A small CTC image transcriber, trained from scratch: batches of 64.
Rows from block 8 of a small CTC image transcriber, named by matrix and row number. Rows with one number belong to one neuron. Each number is 50 + 10 x the weight over its row's rms, rounded and kept within 0 to 99. All counts start at 0.
After each neuron's rows are labels from the 100 images, of 14976, where the neuron reaches its highest value: "peak on" is the class under the peak; "responds to" is what is common among them. Only what is clearly more common there than usual is listed. The data: short English words printed on busy colour backdrops.
# fc1: MLP up (model.blocks.8.mlp.fc1.weight, 1152x384), inputs 48-95
# fc2: MLP down (model.blocks.8.mlp.fc2.weight, 384x1152, transposed), outputs 48-95

fc1.450:39 60 40 50 48 39 44 56 51 47 39 65 52 55 49 60 39 47 55 56 51 52 39 40 31 48 60 31 42 34 47 58 56 60 66 44 48 44 58 44 67 36 45 73 50 55 52 41
fc2.450:54 51 50 70 49 53 22 49 50 43 58 44 63 46 54 44 66 55 46 59 52 46 52 53 72 34 43 50 47 50 52 40 32 65 40 61 64 38 51 67 40 59 40 48 56 61 75 43
peak on: letter e
responds to: the letter e

fc1.470:55 48 41 61 57 57 53 39 59 50 59 63 60 60 37 39 35 36 48 46 39 33 53 49 61 43 44 32 35 46 48 49 54 36 46 62 73 45 48 60 60 46 41 52 63 49 41 19
fc2.470:41 49 64 60 47 47 54 68 48 44 63 34 49 33 29 49 54 39 51 55 60 41 51 46 47 55 56 53 28 59 44 59 52 56 57 51 54 53 59 42 47 51 22 54 50 40 60 47
peak on: letter f
responds to: the letter f

fc1.597:47 66 60 42 48 50 46 46 44 30 44 61 68 38 66 54 55 47 48 52 40 53 57 54 63 53 61 58 68 44 55 54 51 53 59 66 60 47 66 31 41 68 61 51 49 42 53 54
fc2.597:50 58 61 47 67 53 46 39 55 63 45 48 58 52 30 56 39 38 53 45 40 52 60 46 66 67 42 61 53 44 47 36 56 63 39 51 46 57 61 48 61 43 48 73 47 52 50 44
peak on: letter r
responds to: the letter r; capitals

fc1.445:41 63 57 64 48 53 64 49 59 55 53 59 69 74 35 47 65 43 49 76 50 40 35 38 66 42 50 52 50 61 20 31 44 50 41 53 49 49 25 57 56 62 29 38 67 56 58 41
fc2.445:49 51 48 47 55 51 60 52 40 39 42 30 57 50 28 38 37 52 48 59 62 38 57 53 57 49 43 55 60 69 50 47 69 53 48 53 71 56 51 63 48 51 43 47 46 52 48 39
peak on: letter f; letter t
responds to: small letters; the letter t; the letter f

fc1.691:58 42 51 48 57 67 47 49 44 52 54 47 53 48 50 47 60 38 46 40 42 51 87 52 50 27 19 59 57 47 36 50 42 53 49 39 46 59 33 51 55 51 55 41 37 37 45 34
fc2.691:52 62 51 57 40 55 54 38 43 49 49 48 62 45 60 52 66 50 45 69 76 38 30 64 49 53 38 38 56 39 51 38 31 46 34 44 33 45 67 48 60 54 71 41 43 62 58 57
peak on: letter k
responds to: the letter k

fc1.519:49 41 33 51 40 49 45 57 56 57 47 58 58 59 57 49 54 56 36 48 37 48 47 42 43 43 61 42 43 53 56 57 41 41 28 36 35 66 34 69 50 42 60 52 46 55 47 61
fc2.519:53 49 61 61 53 26 68 42 62 46 43 54 58 52 58 62 52 60 50 26 49 46 55 49 27 47 51 45 50 51 51 63 64 45 63 46 51 50 52 19 59 46 61 44 55 63 70 51
peak on: letter w
responds to: the letter w

fc1.472:55 58 32 49 51 52 51 47 61 53 56 64 57 71 63 57 45 61 55 64 50 46 48 54 45 34 35 37 66 61 59 48 39 49 51 59 49 35 56 54 67 55 48 82 39 41 41 49
fc2.472:36 48 53 59 53 42 16 53 30 43 58 63 42 52 54 46 58 61 50 54 55 58 59 37 49 65 59 65 45 40 40 67 51 47 60 39 46 42 61 48 45 46 53 53 36 41 56 58
peak on: letter r
responds to: the letter r; capitals

fc1.36:51 40 45 50 47 61 36 60 53 43 69 51 35 56 51 50 54 36 63 58 52 61 54 44 47 50 41 57 40 58 57 56 50 57 48 35 49 41 54 56 72 44 49 54 55 57 63 47
fc2.36:44 45 39 42 41 59 61 50 48 46 75 29 40 51 53 47 37 39 53 54 51 43 48 51 42 55 41 38 76 46 47 45 47 59 37 63 44 64 48 64 45 65 50 40 50 48 51 51
peak on: letter e
responds to: the letter e

fc1.316:65 48 45 38 53 46 38 49 48 64 54 55 27 65 51 41 34 65 60 51 41 52 49 44 43 45 49 44 42 49 51 47 53 58 63 34 46 55 55 38 49 51 62 49 52 54 34 43
fc2.316:49 42 44 66 52 52 48 37 47 47 34 48 60 33 40 31 68 54 44 48 30 61 54 67 39 45 40 56 52 51 55 48 50 48 37 69 47 60 57 59 70 60 63 58 45 78 60 53
peak on: letter s
responds to: the letter s

fc1.157:51 45 68 63 58 56 44 52 69 38 54 48 40 51 51 54 43 52 44 47 50 46 44 55 48 67 68 36 51 43 64 50 59 56 43 50 47 43 38 59 43 57 59 50 53 57 42 41
fc2.157:47 52 33 59 55 62 43 52 51 54 56 52 43 58 44 40 42 57 40 53 42 55 42 45 49 45 63 50 30 51 37 47 59 35 43 20 35 51 34 49 40 33 42 35 41 45 46 64
peak on: letter k
responds to: the letter k

fc1.652:56 69 59 47 47 60 58 66 49 48 55 55 35 62 61 38 53 76 38 51 47 56 52 51 38 42 45 53 62 48 52 44 43 49 40 49 48 47 47 42 59 63 41 50 55 53 48 57
fc2.652:55 35 54 63 65 50 47 36 51 53 37 47 54 45 43 44 55 38 73 47 44 68 62 75 59 45 47 60 53 45 45 63 46 62 33 47 59 62 53 44 60 45 54 32 43 38 43 56
peak on: letter s
responds to: the letter s

fc1.258:64 54 58 65 55 38 42 37 59 45 59 50 42 57 56 42 39 60 80 55 49 47 43 52 34 43 56 64 49 53 41 57 51 54 48 53 61 53 68 46 36 57 67 39 54 48 44 59
fc2.258:52 46 43 51 46 59 39 51 59 37 61 34 42 70 44 44 43 53 30 57 55 38 65 49 41 39 46 63 50 54 44 51 57 66 36 48 59 46 59 61 56 51 69 45 29 80 70 37
peak on: letter s
responds to: the letter s; the letter g

fc1.626:42 56 61 58 41 59 59 57 47 42 45 56 50 40 66 60 50 48 40 35 48 52 45 44 46 57 45 64 64 75 47 55 55 43 53 53 38 54 57 49 49 82 67 39 51 50 35 35
fc2.626:60 47 23 44 73 46 56 50 37 35 43 45 54 42 48 45 62 62 63 42 43 58 51 52 51 57 45 51 30 40 57 57 53 59 41 34 62 57 54 46 47 37 55 57 39 64 66 56
peak on: letter b
responds to: the letter b

fc1.225:47 44 50 61 67 67 55 41 35 39 56 49 65 42 32 57 42 50 63 42 32 28 60 47 52 51 39 71 48 35 44 35 40 55 42 59 62 34 51 55 52 60 73 47 53 44 67 51
fc2.225:33 39 55 54 43 47 51 46 52 32 20 50 19 56 28 53 56 48 38 57 62 44 31 50 48 49 57 55 47 65 49 51 35 42 43 56 36 58 41 50 42 47 59 43 51 40 38 54
peak on: letter t
responds to: the letter t; small letters

fc1.706:47 47 45 40 46 34 27 44 58 51 43 61 47 49 50 71 40 56 47 41 50 35 53 57 60 36 39 53 26 82 61 62 55 55 60 29 60 45 44 39 44 46 50 63 54 43 48 41
fc2.706:53 63 54 36 45 52 68 63 61 56 49 44 57 38 46 28 55 38 62 32 47 68 46 59 45 43 58 60 66 60 43 39 45 45 41 52 57 68 63 41 74 49 43 34 33 38 63 55
peak on: letter a
responds to: the letter a

fc1.604:60 49 35 40 47 41 67 38 54 52 54 45 62 61 52 68 59 66 41 56 36 50 36 59 50 42 48 51 53 48 44 39 53 47 24 34 60 56 59 35 43 54 50 52 62 52 48 60
fc2.604:68 55 58 47 53 27 47 66 46 53 52 75 46 58 65 51 51 43 64 24 68 51 53 52 42 64 38 47 40 58 34 40 42 24 38 76 53 48 51 68 53 55 64 51 53 49 50 42
peak on: letter r
responds to: capitals; the letter r; the letter k

fc1.454:51 52 55 51 64 48 53 35 61 32 40 48 48 58 42 41 40 44 46 44 44 60 54 44 50 67 63 64 42 57 50 49 43 46 50 47 54 55 50 45 49 42 56 46 74 53 40 55
fc2.454:47 39 49 53 52 44 45 67 33 42 49 36 57 42 43 31 52 44 41 49 43 46 20 55 58 58 59 58 27 49 43 24 60 42 46 62 40 61 42 56 57 44 54 54 48 47 52 39
peak on: letter d
responds to: the letter d

fc1.221:58 53 46 69 66 40 62 47 46 38 39 39 83 49 29 44 47 34 44 54 36 42 47 59 54 37 47 46 38 44 50 67 57 61 42 50 38 47 59 59 57 63 53 49 40 65 44 74
fc2.221:39 37 49 75 48 38 49 41 58 67 38 39 59 44 37 59 39 38 68 47 49 47 38 46 45 41 62 46 29 52 47 49 41 27 62 40 45 61 52 48 47 58 34 43 34 48 59 49
peak on: letter t
responds to: the letter t; small letters

fc1.133:63 59 48 55 48 38 41 43 55 50 53 54 38 43 73 54 55 55 55 49 62 52 39 56 49 37 49 44 49 49 49 61 51 40 50 51 55 63 60 52 71 56 43 52 61 66 47 55
fc2.133:32 40 55 45 44 52 63 44 39 57 43 45 57 54 49 33 55 42 50 45 45 49 63 66 52 54 44 62 32 64 56 50 42 45 40 60 49 32 42 46 59 48 69 24 50 39 54 41
peak on: letter s
responds to: the letter s; serif

fc1.545:58 52 53 52 37 52 43 68 57 47 55 57 52 33 39 52 40 47 43 42 40 43 56 61 70 53 67 56 45 53 53 50 42 36 76 65 48 55 44 62 55 66 42 50 51 45 40 68
fc2.545:56 37 59 43 48 53 52 42 67 57 49 46 43 50 68 56 63 45 81 49 67 51 47 48 45 57 54 42 61 52 30 57 53 56 47 33 46 43 60 32 57 60 63 69 55 53 53 62
peak on: letter e
responds to: the letter e